config.yaml
input: "log_mel"
spec_augment: false
conditioning: "text"
text_encoder_width: 320
channel_attention: "se"
upsampling: "transposed_conv"
init: "trunc_normal_002"
optimizer: "soap"
grad_clip: 0.5
warmup_steps: 100
Rows from block 2 of the text encoder, named by matrix and row number. Rows with one number belong to one neuron. Each number is 128 + 32 x the weight over the matrix's rms, rounded and kept within 0 to 255. All counts start at 0. Numbers have three digits each.
# fc1: MLP up (text_encoder.blocks.2.mlp.fc1.weight, 1280x320), inputs 0-319
# fc2: MLP down (text_encoder.blocks.2.mlp.fc2.weight, 320x1280, transposed), outputs 0-319
fc1.224:073092128108094117105121107116164140144159102174150169089110111190165131142119117114147124151120115129089115153122134115132129154092167149099121124112126110094161182117105149173173168170110148127130153155162093139093171131117100210158094098102137131097123140053108094176117087140207100159151093146108143152143100176123132097105137157095137130143142136172082165121137098124076094149166110113137130180097179096173141188134178107142152189062162125181126177090116178161145099152140183086142186144145066137079154093123200140095145147109085123093066150138164129107130164084131111112093137160082143137141109129136126091191142077119103106089171132066117127078124082109121151162194142094125108084115156092109158087126079162135158189120207135142109160108167110125116112158168128104104133139117077145110131105112087102137156118091076132083118109137139141116132153151148110172154187096118109126108085127118118145156133131124162167123083108153118134127165177116154127136144
fc2.224:135138146134085081096137111141155132105114100127161122140087122152106178079083168097185153080212122137110101126168112081122113182068092146114114128156130127147138117072151190141095118174128130138143125141098086074135154103097156136093107124129135114099067169202103143068121139103156135163183146145100135146167101096080132131129147126152176135138169149128112094102118166147126056120144143120113143114151128104112093062136106094110096107188196103108104139161117117163120130138113131188133092116133165102183145148128114144134167091159134095099115117120134129147072168149120126163121138126099124181169135123134165169137138127148170124199141162157106154142101158117125065142153138170133127113131085111150136139108142196097166126154125151116088173100113160137135130112167129149120164133134178114090149110139133143110190112162120157147184178140128133138063125104136112117138125125089108122161076113110157101156078098073169134166139144169137131140102135161127121119071
fc1.225:142115081117136161137086117158135085092119132108117163118106143131101112121130115122129128190106126141156136162139138091197106143093109134113145139184151106143133086142116119098160150110115125128111106147110097072141160132108118115108162148159171100156141119115087099141074114118121119115153114156121098137106165142122131120130147108130100134104092187113166142110116143088080121089130148159108122116150125104135155165092167140128086118094144110146126080134147103162180156170152092119102117110138147129096143109140155159133188129154142124135104127109141137126095086111112110154159136153084162096126138114130135119094116153126145086133170089158052094146149134157169139077075138155115146127163093111078152113150119142141085146194130121142121133159147140122146124139142104147141106141125117099128126120103102121143121117137127089147136099108124112145064154100060112178111128129127121176143155138094146125137151136148145151146101135142142103099100096127098173150116
fc2.225:148136185113123068122123150140119142161084103114099102159130146092175165148100131149166124100167137143118131092161134118077136131138092140123116102111129153106108131143141168130159177165124122148157141145122164114123104127163095104142118130112105136138089131093156146109135101112119117123135128109133142148153126122158145137102141136136117140156128143125137163145128133127179140141137120111142162144099143160106153114121103108124167114145142165149096173136110138088141135128151121130124107160101144198119125143114124115117127123119139151114139109118146108108117144126113142100138160128165107146149143149108120115159122128163157173100103106098159141131095103096111143199095170124127121152090175105108151148122085095152109110087138116113135138115143130134120146159066114131136126130138142179115129105123123117147091123156114148148077107162145131097107132138126102088156091163152095102113145130151104099101132135110144155069149138148123131157147134077132129138130
fc1.226:102103157152050139125188116078125090162155122127097169134149105188139081115138158141130136136143111136082086175149060110105125131094134141073106081093182163170192189122139169101175128146137138109118141153112141133127159085131130105173132096125151097064125167111120117175088164150094080188140086098115149162128131133144199104107147166132135104101154138156118135160154134113114055106136126102097108134122169094088186067080121135107141097111218100076112163139116149189162139143093150132107149091188101112160168157133111135089149133056064119036093129109124147142127121134199129092139159172142141185123145102149112179119126060074126112127108174126081067148138123172135165157160141170162154109115125142119105118124214196105112147073141185098135183107147160147090064107210145123093096172142122114084179087163158108069130083114142122158149172087150100153094100157108105111172193114074204106103074168155116149167163072168144150166133077209095088063082115168184126127092
fc2.226:169116116142109078097155143135120116126151063122191208121089139097121149187107134141150140114164123162072110116157092094141110185090133173127137106171161116144117125140111126170093110134039138163172128176132023142143230181077134249149070145140093171042107169178129201061125084104213164151174134099067149094180078100078135120106136100097104121148112148126105190101137121135123083077115160148124136124092119097125157163109125108094134169126146078144141194166109157156064152159093123152097112167104123084125156044124153135086115080151089087104091072123201144145063157146140147166073152157091126173136148075166104105180150095140115140175181184128111125136188152063100121183144136159121115073126070129141107104137101119072098116180127051109166212062112091122154128129113132065120122074145063117152149077152128115197201143111091102049171112115101202155107206052140145133138120091138090114139100089135128154150107064104090116091136133152117159119135105126123115100140
fc1.227:107105169149085103104118142134156119112106111148124150156107128139163091114127127124177182183095160108162102148093130123119125119077123145130135167139113168096107171133064147129158119141095136163154141106177164094125139129127148131114155062086131123140109164197126146129112105111121144143110148128119195098130074101129115149142156131107092118147120127119140125147095104135132116077154163141135109146118166088144157140111100109091108139166127117157116093198138161117119159136148096123135088136092119119139107164116070137140123169103164171158119106140146161103133117184124115146108123059132129105146153166090089168134110135155106136099181109158119108140097117104122141164146128122174101132121116143135130162154096140083134102094156113159101104107108125112138125133111105200113161132140083120120094088120102181140079126141120088109118172144118123135151071123156141069117083124148095134167105126141140177171113094105121137160133143109117129134119148127112140161141
fc2.227:091138097134144102117126133110073158120125150130171102163143136147088166126188107155128126143148128149161127067130089120150118107138168153135117087112136102148179121188106137116143131104163126171122172097102164150105157179079107131134111116164098124131084113126150157123158171092141093128127093122121093155147136117129151109137110124145126137120138109107129145125099143120087173124134111109137142135113123127081111145107157140116125157098081135127108140123144102113132097161099142148149134124129102161146136090117183135088114131107142102103138151115125072139080112115134136104136135133111087135130107082169139129163132117137094123128080164102125145119174086114114134120120106161125153138140146155100144136083146123116135173141117113114208107139130134152105159138133134109120105121119104159141139174112108096153173134100139120099091142122082154116141140133094107152163164116104129153132162183133154083152140132153147118132119120125142156102119104133136158101119
fc1.228:150131133160158153112175132117125122054137171102138096176153111153157141135162143118145129110148147111143165103140163177104115085149068123088087197170129129159131125105140156146107086115120136202122102118162111142103080127107137147101183135136143148066132073121108118113182132131146137132154133116114128108058087148113158142136093108111153144143088157160081113117106131117069076074117112158113150169110159086100184140122151135120148156139111109105151168121123181107176121141117124095168145155101154138104151085120132119108134089216108134137124117085114098137077159135128116144169115129129128109125086097152157113148127165067175142105134095146165112154146106125106165142182126150090135125166058127135117142154170203136128089137207095108119114112117167158140094130153140127104127109102122136128112155090176133094092149135126145105133131189079145160120071167133102089093057118123114122151161107126133099108111148106121087133158103130110120048122058150065109112149
fc2.228:103124106119132123159141105125110135178127071125092172119144102088097063108136153181135117197118112135148140124146139099099138145112170150119145050161116148104136113155116120198167123134102132130119108142127067102166112111147117117141132130119109084149154112113157128152120129121134147114112118110131093115098134089129055183128127134125098139114146068134130134123119128119109129127109148123171108114193136111131096137127126113150105167139065133143122106105155102128113141113143125160100118097106148192153084083142123127114120162137155116150117140149153142123123159173127135125098158161129129084095118122095149160149152134143135124149102140111110163140129136169160126146158122061095132091079144163153171100148112112110154094046135141126132171122146116093142125123140140101104151131135169164135099145138108130135085142099124115099129160082171117113137180150147122126131211154080171133095121152139145122108121117160166116114117139133116126149118149145133103138128
fc1.229:146091136123098129098161113123112137121131152106111123124115159138118127171136139176109087120118138084130171175148119132101099148112126135148133087101077111135158078122110114158159102201163126093147106118124070139162132136145118201153084134171109135151082151139102153106128141119143153161164094094115118144164144120103142106173104148130166096134139124116152159113112116175086143081109134128138157084138134142131137121124135133101143083097187123123164120129086134122180076116164088140097108160151098089137147158114150129131110141138138093141140150093101089115171097096084088150141155100163149135102114094165144100102152146130153165118155148122098065157092188127168138176151102151164124146092101085159179113113081117123129092155156151098107128146132085108118135170123115121133135174133148143183137155132202128173118051166092102191135065105101141130152126076129115123146153117131126118127176143102097069128168132093078156112144122170096152150124155120145097165160
fc2.229:123160154126158176115138122105123121189110138113146136142127124129126151118123132075160141094129140109129124093147108145122137076126119160106108193153155179149152146178163108118070166128119114107129132117085117131140126109137150105142109136087126078108138108103144125113066117112102137150101087099155177139124152146117120148127159143113115107160107065130127113126105128140161076125116147132134082088161104148130112118159126121118134139117106130130072174099151121144114130105120116140175140165151122184142100103177132130109141123116132123078110116143125147140143091199154143166131087173135117151111125118056156177138130140160109124107110140106131131121156101147056098115156150110144088139119130132123089128140118156114120127154126079138109095117091121127195141124085122096107137135150122118128115090154147084124078161099160118114116142138134100106076143111131126130164135166152135097160099071121152127129111095135106140130119109103110115170148097108145142127125
fc1.230:148148142157107131125131156137074105197137148088118132140140134103115132097151144092122113146138105082158124107112125155101087137138111114138191105161078136132120142142122065153158133106148108070148123150094125124114122124109147144148112119115160062121107088108141166157147096126149114156121139160134103121067140125165096148140127036102121088133128116134119171149186007103108149190159114116108114103170081123147122113061080118151138100226155118117157143158042135105156136143150129073112113119146122098190180062144091119096071150150161141066125139148114139091165150138126079232131170143165132113134083166117110081143165094117106129089157098151162160127146193163107143124120168101099119110086117176130052118093153163108157146082149078120128119158078137142154156132160101073155119169114188157174135174087128084124126103154159119129148095093116198137144077125119149194109148148096091158138121082131108174170159155165146165132161149115141150113121093174155133120141
fc2.230:121124047144149206138141126136147092135175157138143165118140128103111115073111067135099120142143115135126120099160155197170120126094154167157124168146127125121123129082167172140127107067163139145121135135098125118144066121104118105126197136134156121141152117165125161163164077096120166117097109142082128189094149158125090099129049118162102131117110110182107165133132160104163085107155116103199117095069146144196142110139095101125141130085137127102122185173113146156113126109112123157131114164138153137100152113118137114073163150140100147096130123111172130139090131099122119100124156101148110139137153146134157138098103092158120158102139169165142132152087133146153103160171060136167160194120072118142102137135122102126138149174156162140155108080134096099139102150164140134097093132139086141146134158155146111121140177117191050118105102155186073147143085130137147107084091109136109119100131065117163125120152133108155110162147121119101152172061163143102163132214
fc1.231:102113106182123087070142107121124132117072114142154164134086146165146139148095131137095138098176128134056114095163168086154098176153130142172108138173128117119114127126150094190106097109110133122148124135090195118178123169047139184147141107114131148086104127090082123147119076141073089140143125147114155110177181096136153106153174152102166118177111114078114112131128114168161123189080176076144077160118163115179177134115153123151122153110167081166169084113136141151138105133142108158107143133090082108119187150142198147147183162108113112171086118119127114102128094142167123137146064147143125135118133137106099144150142214174140141110149127119140173152101094121130094171132149112142091158103115104163132123134098112150118136151100098115145124137086163115165164134083162092146080132147063137163116160149146128206160147121151090091073128093099141061083126172159125094115092152174176157099134070146162149116128162167092076134149153171136193149126160115153129134032
fc2.231:157188109076136145115116141131101139189152145106172126124094136103124108114206114068107123159143131108150181143103112126171095118128115140064203182094136080101129143103130150052163096084159100163167150168119141171073125115149119113161159188131108143209164139210116126131061112118128131108140139111156144171073109153155132120105153105117098129095100153054138153145135164143079147172122094134129099179096123133143075111133093127154154070077116175167084110120136153137169111162110172175142113107135122102132122080128084091137111127147161103107158143127083139157103125097123132112095088114172108108158139092115091104112125138109121115164121114145157123130189170082145132103077141196108142157160132103121150121119102105149131092164150142095079129106082140133118110123105104156115163124176136146164156116116143166077100147058137127150132089152140147107114105107130184100157101094119137114136148141101147122114047125108151178120100084143104172095183130072100132076160
fc1.232:151108107172108131114054164087129128101082125115144119079110140221143155147123147077103134082137121161152109087103088088115180115149163083112118103160134081134066156148140120177174192155112080105107119108080151072107107153127120130095110159077148111148071108115074093140128066136125138062135195100178127158117133103183198142118186124133073099098127181108162112093120126134094135106118112099113191222121166142170109152122124143064176101148136116117129134072115114054143152134131136154171150107108130173164121146122144162096157113119111167138101132108132086120185091094095179106171132082141113168131102178085096092159142149149015113152158162117126099099011065126064134171078130195118114125117098158142164169123071080129143164133092089150129085129095055155179059114062138138063181125127095061156154158155101136138132141089112108153115169124171139160056173063152153099131108171132115106184136115133172099141096123136071114128128111106150097167125134204113116119152
fc2.232:174126173129046118147099103084098102169209129127167086148133103171152098180135064088154141098139135124132176110094120148164124103115106154212115149098174155113131136179081184043111074173116102141118115123141125128101167163127115130154148096116126160109184165117095161131145123148118122141108050112127129121120105099062105134123075138119130114117149088145112120088087111072116147162128087111116090066118182091126094169121123086081060202133136119073104121216194093136070084146164183081139139161093136139175142140237124101117123170110125089069121071160153113128080097058191102176056146212109160128118153095069112115109128164101080142106249135153161141127211107128094120169217103110108149122129093106095163107138123137141136075164171118148117146099093171123106153127148156133127095055118123159158088176087155149126166144151120098095114122070088153130091150225119166150119125103202090120048198172126161141162203117167129138058124099116179142073131134107081151151113
fc1.233:120107136125163173141131107149101172147089074148142142115137154137125164154086129143098132173131101109135134165130100118151163099089122093142070176121088127142140148101102112161131141095118085091121155105150207073129134088117179131132098062109099132171135151195104062199170123149130183135155182117183149107121142184157153070127128115089144118096144114099157129162157135133112142145153135063140127117160140141125127173118131164174122106130116147143110136130174068128157138142131104118148118094126133136195128155093127118123150134131118140143079121099127055116158081128095135131129126104116098107168131188129159141190131130152153125213158130155111109144106136133190153133124185166177116139115103115155118147082139122093083176143161095123189140169074082102058091151132115123117153124126194098120128142149078170108056176150103106152195136164151125094116097120140135155159116156103099142120135105171135177123131167131084103126106155151131139141143115146154123111130
fc2.233:107137138135115144130119147098174126121148140157089127146128111130135130127171098141172175070187098120167140143100142106151162108142143115112132081153193146112160137153138134122117126153128148141122139131136100139156116114123127120119103150145101107090142169159134110089127089102112131093136106174122151134104155145107145126110122125107122156127145144142103146136101148109135138111139136134157155111141133144139128163088130122104120118139159138133123077114137144103075139128113122132143163150143155147089148142120124135147121110172169157137132145121117115133117166139134118138152117141116121121102121119104120113114139139093095130083137152099118160133115126136128095136080127108116131107117142142172157140119127073091125127156154140125082148142124148123143128137153154145124146166176127135138139121107123156139154134105144102122098133126098126123170161114146123123135088148150117151149091152125139129150128090121151129129136149165105145109120148090148118139181
fc1.234:099104117130142175085167121117154147130109103152138119159150112114119110134121115203141109112092144124139145111116096073126155133176081110132043118144118116106101099134152052197099130130154065131148080155104119096152120134152153161052077159093152193091112154167117100094095114106108145100170137092134147050084166146088182113141128141156139151100082147127143142147124118122116178147093107158144119103094122110100109150123151140137139125127166144097192152108109085117173151131102139142151116097109173124122147159146110110100077113160116117101162133204121074085109126108148119124135187112161138148176091138174126155093129156184096132133106131160129098151135165082181117071103136166161121067151125165146146146155134091151089056155114128174092114129133045159109108137083127152125108143146166123068091108103151140099113173079121080183155149151137161125122171146078081112114088072127149109163103146122102160189140135125109115128100075109129085096098089085118190142143
fc2.234:125087130099117105171153096131117193167098078118077161144106123113138126146137148104144123118119113147136112150112174106094139039092107137173147171122128118135187151133097123134195131128145138122118165143111098167128125073148130132144100134172074062209126170099135080120145100109122167116093090112136131143150061121203052084118156143100121119109070081124125113135055114149111154102117126093121098117118127156112172173225166122138148089168084087181092089113120167144103113163157084134132161145105146161200134071137172152126112123163180113139145192132118127118067085098133160173096133142131157083108149130098076112157127166089171151123165049107134122106160140124160135116159203085131119130080179094135130108133111072133118094153124122079190133120120128153096113107077094111138109170126122163105159171154174133147154150108157152059099185151152108099108099134120137138145142154166186138082123069115121147062160079128072125101117146105115171150127077112159141129084
fc1.235:125150116147146073132119135120151126132110151107104130102182147100111122142166158139112169127170104131163143158104119162053113152141084123113203129125086156113169084188110153167228134145102125117126202092130147130146163099103110122121149128124114133141102083116147113144085126150140074110085106110139116192169144099101099122185131130188170090166092162083088163211103104141119118122111077160123113137122093186114107163098081115076102137159095110141157114134168075152175137096153118161166116126128146094112071151134153157126166176115113113144069125121092053136170096115150101161108117131140105177116115101134159105178089132098137098128156171157119155076156133140106134099112182108106132107100145176152132152131151197097182172074134151133145147112148127089155142131184199138083127202151140106168166101144171197114091122091088097171059106140135137087072100079122155139077164182156149068157108092123116075122117135113148123108126135194112112125087137127106165135081
fc2.235:128177177102059172140170154134128104150119113129166221120097134159154134109132156087163114096113086088174169135113153184137111116130177111144155133141148088155105112105133117167135092167149127084125038112122105080104075142130145145124159161121149090121150116093135142170158111161092193111156158161185127073110066088076114192136090084123106153128139141138144116118140136176146132142148042132131097119123148129142151098118125122180123179165116146101095102087166100126127037117158082151122112145128108195159103097128098114114116140151130123162123104153097112162067198158081152105174084117122102134143113120132145125099123110165163125171144158197126139148078151124124114136125109077150069163149107101120158136080102170165125116091163139131087140138148112158112109118138127097104139154104205169125107111138084131119102115147179169144151155081205124153139166127143117130083117120119105157126145139107155119145100154092143100132135085040165109158154176185089036129193
fc1.236:103106143146131163156189104139095139197183092093096130113098109128130131115091125121106131117127122128163154109168140095067083154174070119146119120135088133134117138112170134114114142120151113106129150123102157151134142155099138143131109143130176137113146207119132141157100114152141121124172152159158115144133114169139095139169184141130110128172157103135138099109107118160099174095101100113186109133126103110162125145144107128126160100115144139169111100156093133111129062111133100162088142126092145084107134119132159122122154112174131152110101115125129126083127140117102072115143146108112126184127117148146131167143140129135157115103151133116163122086177122200095124113133133113110133165121161136122108166132148133122118143119131137143103120124101128074121126153142120083113133113130143138103100143151104118137131143187142119132118160162112095143104109104146154163121140146132128131116128156123119092127125122126126094165144100115173180194148140130144141093130
fc2.236:159118102132115108144123146128134124115105127131132129129137163126144108115141124154124157159148124110118110134127102117137119132093149158119137094118159136118129134163120115148134142130114129121152093102161103108136129127136133097103145114159133142123122098152116162129107135133126139110129125143120105122144149110131150096138100133155121136109123148136132121144133137106127093130122166131099138131133141122115139106133127103127099141133105122135144134128120125136123200136134144105154128129134137126153105129135104138127125112112126121157137143149117140147104125145166157135101112125143135107165123146116110127124124106117124127150109133139123140112093142124149173127123129128130137127104128130128132085121146105143116143119131165122150129137155146114124139115129134132116154127138111131134138121131109110122130125096139117129114101145138123123141109149147125111109127119116121098142104089136109156113149133143135136111117173120105109114118131115142131119138
fc1.237:165152125140151063124093123133134125151109171101060149126135130130144156118128154136171184131112135135136221137121058096138153183154175119147131153129115163149121099125179142140147140084197124154133170045128143149094143068123164131090137134126108091172130080123098087164104084159097066112166040089128166175142198055118148159134134074136101092134167152130134147209108130200058112141156138125144082164165100160121154142131127108140137142177096146133096090154106170138144056123153175116165155137068147189120112143155186084181099114171093103009141134131049057132110092149072127185091084084170117139135119131119119145131163122143135101040154113118184090094091122173130040180118168078101137135060153086144127125133135123072100135115126119059042124101113115161149129123128197230126176143113130052084144151140149157163147143084121175146116170116157118141109118154134139107087090152096136143100175198151134106098084146160154123125165169049130111130145116109087147170114
fc2.237:148103082187103035086161111131114124195065171114087018110118143084130111130121199065151137125085138128138143132211177060149086091217214071224132065106144161122175152068147129142151123089113099096112110101101213133079144190119080137149136120158099119183053170130134128129075061205145087128159051046192104188182105087117100176093069129114165103105123141136104113136183086140081048228119091134099078146090116107172156136138179073226201186193192126216104103123136124150104087065110061054170130189105073105142101197096158117183134164134219097133162074202111138140116199112130148186142111124186145195162133191113130089111086167193116123101108096034146107155152143166155114138117222120109168151142180136141181144151165135139119145195096064096062132198167151129065117183119145119056114117122132141170154146097080135148026120087177121113150138056088133128095094191102137098135117151173070114101149156134181032120074162191127124104104175122178148113212143099123159097117
fc1.238:091121160126101155175138090112095146141183082168141119119089121147143138130085154085101065119194140136118113162148114132123163146145161177134060141170046104102162166155133123119112179121142161162122154056078112123122094193136137113123115142165140102107184187128160093131089059120143082077136071102172131105147096123110115107115125128065155140222152184176088119123109141134076099076201167088088101133095118151200138137145089123112164056116106116133093159109119141136120071160116090126144149130122111140138104143150182125179144100144186178118156034123138163095158154144105153179147177129111120192137147123090153074146152110118133129148155116193173128106128105174080142149110103141043153139137125155113188095121110157097082187149112133133058116152135157134129153113049087195193170142135145123160116093142097128127126170113115112095125103138166154083130082114037125088152121137213078096162093074091127090083127072185113146156129126160164105131135142089123078183125
fc2.238:197140139142212080113123145152094116184116180123139119112117145149112176139141111126167116082103111120135149096148117193131119086092110126118133144108154107131059156144137134166166105110124120115177088231136156172147146118185146173060129165089176142113145108115128134099117156152047148163110166072087120168079207108068130116147152159106120157152133090067107075115171140132155139160159168145180112134115095069127144091147131103142106174172170151165130120106114144098153099088150137132149100108137168115116056156132110115151154140153153088158105199177107148127096102158160132117068047121152202110164108190151195142123101138126084113115168178084114059133069140097127129097171102164163125132128061176164092124106121117131143118196142176102161185188133120120154150146095131116014138131141121115124125140097193163121123115133137200155094149111049100159097128110135207148194100162017118122088079080137141191144116139204093130122054090134120156129165084198116198086104
fc1.239:118073119098148115120162125124116134129137166120118085153098193196077138113145069137131162114135135148118123173116123124156097128085144156157110116142180150169117082190152105134033130121131109175173087116103154154136154144125146134083133099104064128085142178165141142130111132160142149153101145167160123146139171139133169122112138132139142143096141115145131124090097185051171092138131109115141165088226125091098115083123139155130151076182176162115153113160131134119130078119139149111180142132114134104138129126135140158161135091150167181117142163106157110152142120142159131144088104167151096114165100160123111141150136133077087087075128128139159103101115133104150098141169116149140052057087131139133120130119118097125159174023100095117145132120138105133118095102132199134166154147132136117123164110114140118123135111115111117123150124104153105156148132122106114143149078133123090165139118000125108108102174114049094131102132171166115133132070128145175129125119
fc2.239:112118181106116114118115143103104123063131117133112167085082157106134090137127129145097173254060160140137102126148105114129112160114117145103110137134076118145134143164160106124081131176159132091134135158089123111102117166117127179134170116201127149089149157148115097131114094176071117120103106125152067125117098112115121118135182128150125137140100118134120117159113104100130071145125140148152103108157149142074139086138128160194110093144129125109098112144116128128155142138136175064125110121102128129161133098113132141151148099092102138148116173118128171107168133148117123148123126201124135160174128120137140126126158106145110100112160136156145113129118124142140160090117092101134152106126113122155103139152145147154116120118135139164177093160125124121167129125108112120164112116145123129101133146140143136095108134063172118098122085129121094123116111126112153132155130121168100145128167136124108111132172117135155141121139147141128144098134128108110156108121
fc1.240:159193158105094139141121146148096112146175100186146083082159103132118064116086155122085159111137130164089149110147083168184119113145117215149136135074168092135111188114204129128087071023086142093089086166123063156135125152194160099120168128113125108118186077051101141120136085081034130120163096123144094104136099137116154148153094159118119124128101095114162114086126136090118074109125146146138135098097150105116149136149103151170151153041147163156153129149149100158108096131139174068157113158150085097140131132145168128105137131130088141127037161178128080099133096099187173136137115100180142127163142114157188190145157098093151134111075083122091094119157215132115197091169191145096142151129128107086112106102138157153114079155130108107172085136197123128109154070245119102108123077078064160114095104147148121093116185127097124182147129098150089135132080083119121164138066144098154098120164113161058117153145132105090136147149115142100160103086068148131096065161
fc2.240:163142114138082130132147100153134164163119113084115163144139108135081134072098165089088178195146102142140030145141093099057117014099142115061188061146144160149106151110090159119094144104099131126083068125236060197041134115129105164132125112127076161119088127154122179078102144187161179133134200174104145146139051086161037086175073122245157106131070107218137139188096203089205095093068111126138107194028171163183093133166196132152149072146116107143140136225104135115136255182125115127140082075141177143193174072159100126099092122156130132077127168134141145100100078109131109099144146129149135067122174103159060075116141102120207069123199069161163147099154134113107109100183078157132150087122062089158081146123114092093119152090124135142116152157061161120131101143077147133144179090074198153124159147145141103120154207153195000137231149121166136102147159222129109121103174129103107124105145135129148105126103141158034157172136095154114134180151019104226144165014
fc1.241:065111119098165175135099058109114114066078142197191107155077059243100155124183159153127069134121155067131063074139059089091107100165114163158091073058162084171211215138136061079118213117176142071042077182094022129100132146129142165128071092078175118109103255071176202123124142147130155135149130120104121126105088099112154122133160187090163124137105157130082120130144144193154233118133234173150163132136225115068116195112193152097116084075175145190098096164110176146148127120074057135142168185145073147082134099145166156131117078116083182110139110069091155111189098204154106165107148054121074194201149069143022152134176168173130175147142080206113100121130168134126143150170186172124120152130102149123055105130147171061141157130143051100047092106166097178193119142168135164210139108087115095162118110135177108117155095157113114194109132107178167103123154139022161145162051223085065147099105038103054111049106089196177099193117123124123099109193115140195114115152
fc2.241:155110085156200255071097143092072093130068196188140067233078123119030025214151060092170138000161136115129145156158163135132094010136098114144153163084106062123184108100174225160055183118066133071115081142200135193173126035115120089088183122129106096134000166120152183067049225105075194165152195189017141064053234187122148141178192177139140170145111000135080049135253125158140136036108205150046068061186169156198135121134148055211109231140150089122156136192125138136102199077068113074146160100178015120130111155082117226184112046087092162203111161135138126068168103181149124134112179202112121164166172069179113073027212058012116130137132109152130069114151124187193127115166109112098120052162155198195080074176096156170129069173091103197131087120198173113198102075156038161174155114105061140113135255099174092120110151031112137095243129125122161073144233250118114117196157063134072061144112072124099097147077089166107094186107130034092101096108103138116139152111
fc1.242:133136085113135183073107117116105064153111127160110152138122138095088137116115113179137149101193108181132147086138124082116132077154095124131172152108138129136103135127090122158079138093178129158086141147109170095148067112091168111099105078092095102116110153135220125175160131138124150124144130159121113123095177151148138160105139114100066133184144151157117088073138135059178072068101168121138086157122156128145128152115137125136137153161110092141095141127129106156153210147133158123148147101185165106214100120146115134101097128106084161116158142140186108159154145141168154077102118078139080155102120129102156138133165071137147110154134119123156147093144152166144093120137090101133121151101112134160131144136126129049151119154132163159101146114128145154195107140151092141080121111093114144104135088101144118130151156164106162172121113096179166097129078105095173119119105153107138141090112133159166141160163122132134098126122064138095136147098135135143105140175
fc2.242:130078118163113127165146134155111137167151134102158128131145136136112131137096145099079121163114090145151082131145144143137110113089159160132118082136115137161149137107117128158121135126089139129128097179112137155085118166179106157096123145126146103164140111146140120127181126091091154136113120156134154143150151148123101130125102132157114116130085136137099116128122097118115140115127119121142125120127121147140096124100140134137119111152104153158147138127104128114130104100105092104129136160112106089099145105141119096115114148127149103151111058152149137086122121114157116124118132162103173087143143185099103141123135170122097145058158098096128113128104090136110168143128129142120151100119142141115108124147084110129131113120071133111168100178113118105087133125142146131108147132111102112163125163124140114125139124120156091106162081168092136152111116130121094138138126134111102108157116155147129155133153145134096133157133175082141145146129084117110171149151
fc1.243:144134124085162141146163172149136126112103163157099114160157106134136081192116112085109135127087098118039125095142146141142084122143089179173124074184130142201102165154158138136118133134100086147143122079088071152106168090165120126088141093101093051114070083110118174110064171089107148125126071123117128130150138165123137126103118090130142119139168103128111157091101122108142103102125143070110112102132174091140152131119123146165196107112179101104139151131127063159139111153159079161119118125166076108063112103163117123156116100138161165162120145144156142154142057117177159107127116205120109151172110088093178142099132171113137135152152130110113157138148138112088143147166101086120189124118145124135148114138089115163124108099086090098118086133174090170117131124158084113096114130147165100126132092151106080110060103171093106138163137142093163113125172086163107124141091160135170140161166131136103141139117234173119046200137129138094040112138112105149109177082
fc2.243:128129123117121160133123164090067105122081082113164116130124102136126173150184106111147168099171109133139111116130149118112120075134139157064085107117158156069183126130117110091108147158104102104121112097177185122138148143173143113139158109094083177165158145143109105117120126156143106132115135062150139062170161126138148144136145158115098094138161138129151108056137114141170190182080134145141145126162111125151115103120088158105102092115138135104139125182072101121119092104110153148118119140128143152189145058142189143152150140118105102074094140127150133109182045186166159156122126093121101110112122105142086115100110088132137117104102113152135105140119150142126130150152162152114119107094154161149144117108084094117106092116174107145105123139143144071162140147111145123137121135121148133150091145124143146136160140118110100146140191112140132133162134193138111154116155146155116113153108179133128077131123136098140172126139120113113151143130130125171085114150
fc1.244:136064108099111142092092126113115173130063161142150118097144092103119208145076095139192082078135125130145126150091174131100149104124142095123144140088129140157126150170134130107111116114160146143105138168122143073150143136161160130118141088107157094130157103109057117120148087122144105157111126078122104121098160112121123128119120126176144168190159139100132104163106143119101132119114129175160107128167127142139103138157107160110164106130166140060104126112109150145106090095107136150074168083159110121133094155147156113146158101095140150114128119180134108108124139064121081104160120114094165122114105169138148076146150077072101093148142123156133139165076130126162096156186118114114147169127123162154182096178099118119096120173087157127085132136111058145073126108116110063164095094095141136163156078138152095080142136146077128065102167131161109126121099148120123105135085130108145074172109074127147108135142117146098089157105130143128117173198130193150115123153
fc2.244:159149172115111117143104131115131132147169080105130100148111130136120049130145131146068126158083141135135119114162107099172147161129111132160114116120126142084119111149092101144107116144079112130156129131078116114141110097103127132165094125065116129096142109143171142155126147066077105124128176138138144118196116110144109087137112142088098115125151139150164151113140124123139082149097116138097160113117137120132123140119115101141107152116120125125136145107154144102115112123118086123138150132115143097089156111134089140125150119132130110099108162145156148132129119139129153143111143170132129109191138124129134157125132121155135122129123132087087100119138132106124165092132150126147095138105122094092133141107154088161130154137157139158164176140145201110121143114107112143141123119144101143106110163109156124133104111108169100128129137106091102111127140143104119131151170105144117119128121147137129148088194108125135180091149139123132118139170124135137159112095
fc1.245:104168124107134161125082123112067181129114141121097122123136110143145120176127127097126171167149105130162115086150119142115088119091101076092106144126116146178138061138108139077128097143117116125114143124142140141147110159095150155137130172109137122163138112132123140166137108126125163107121086135105130183170115115165143161155096126150135199160120151114114119102127118150113172073097082133120080116101165113095150170139094112079102148190106122098111134145098044141187154147131116125076132091121122120168101127066180119133136168082131157119120110068098140167114150153105102194141135148115130128135120124134150174128134098090163077134157130120166130137178110144184191131150171105111091093102153098112098182171113119125142111114109113079138124116098081120129143148102141122084120165137164136136133146144127113103102128146131132126104134139183137132092119168094140119115122143202148143106171090143134197139081108117153105068173169062180141061177122178140186154168
fc2.245:155134108134164124102172157116081057113102140109110119115111169117082142127103155191149127130149137129121065137149120147140125147124097141128060117146149133139122139187129155149117128128137160164104090138138123135147182178120092137126100122134173172106132080099127127121111115175151126144141115144162107099124130107134105107112091075132111128129102167118143190140176102151122078132085145100080131129117101131114165096147160151213133109138111137155168158136149117128115139111093108130140117089168088164146128142132101139089166101105124109157123129106138121140109099139123110124154150182194102140132112152139091112133135159160126135117126100175101122135155145138125085149124122090100130144082138160113118067133136150149132106147114156095110147156163056122075107120161137163174140142144145130109124183144127143164110096165122107149153077114108187131095137127135148097093101104169117117184123227136119033156156170130139161140127093116135100175099136121099107096105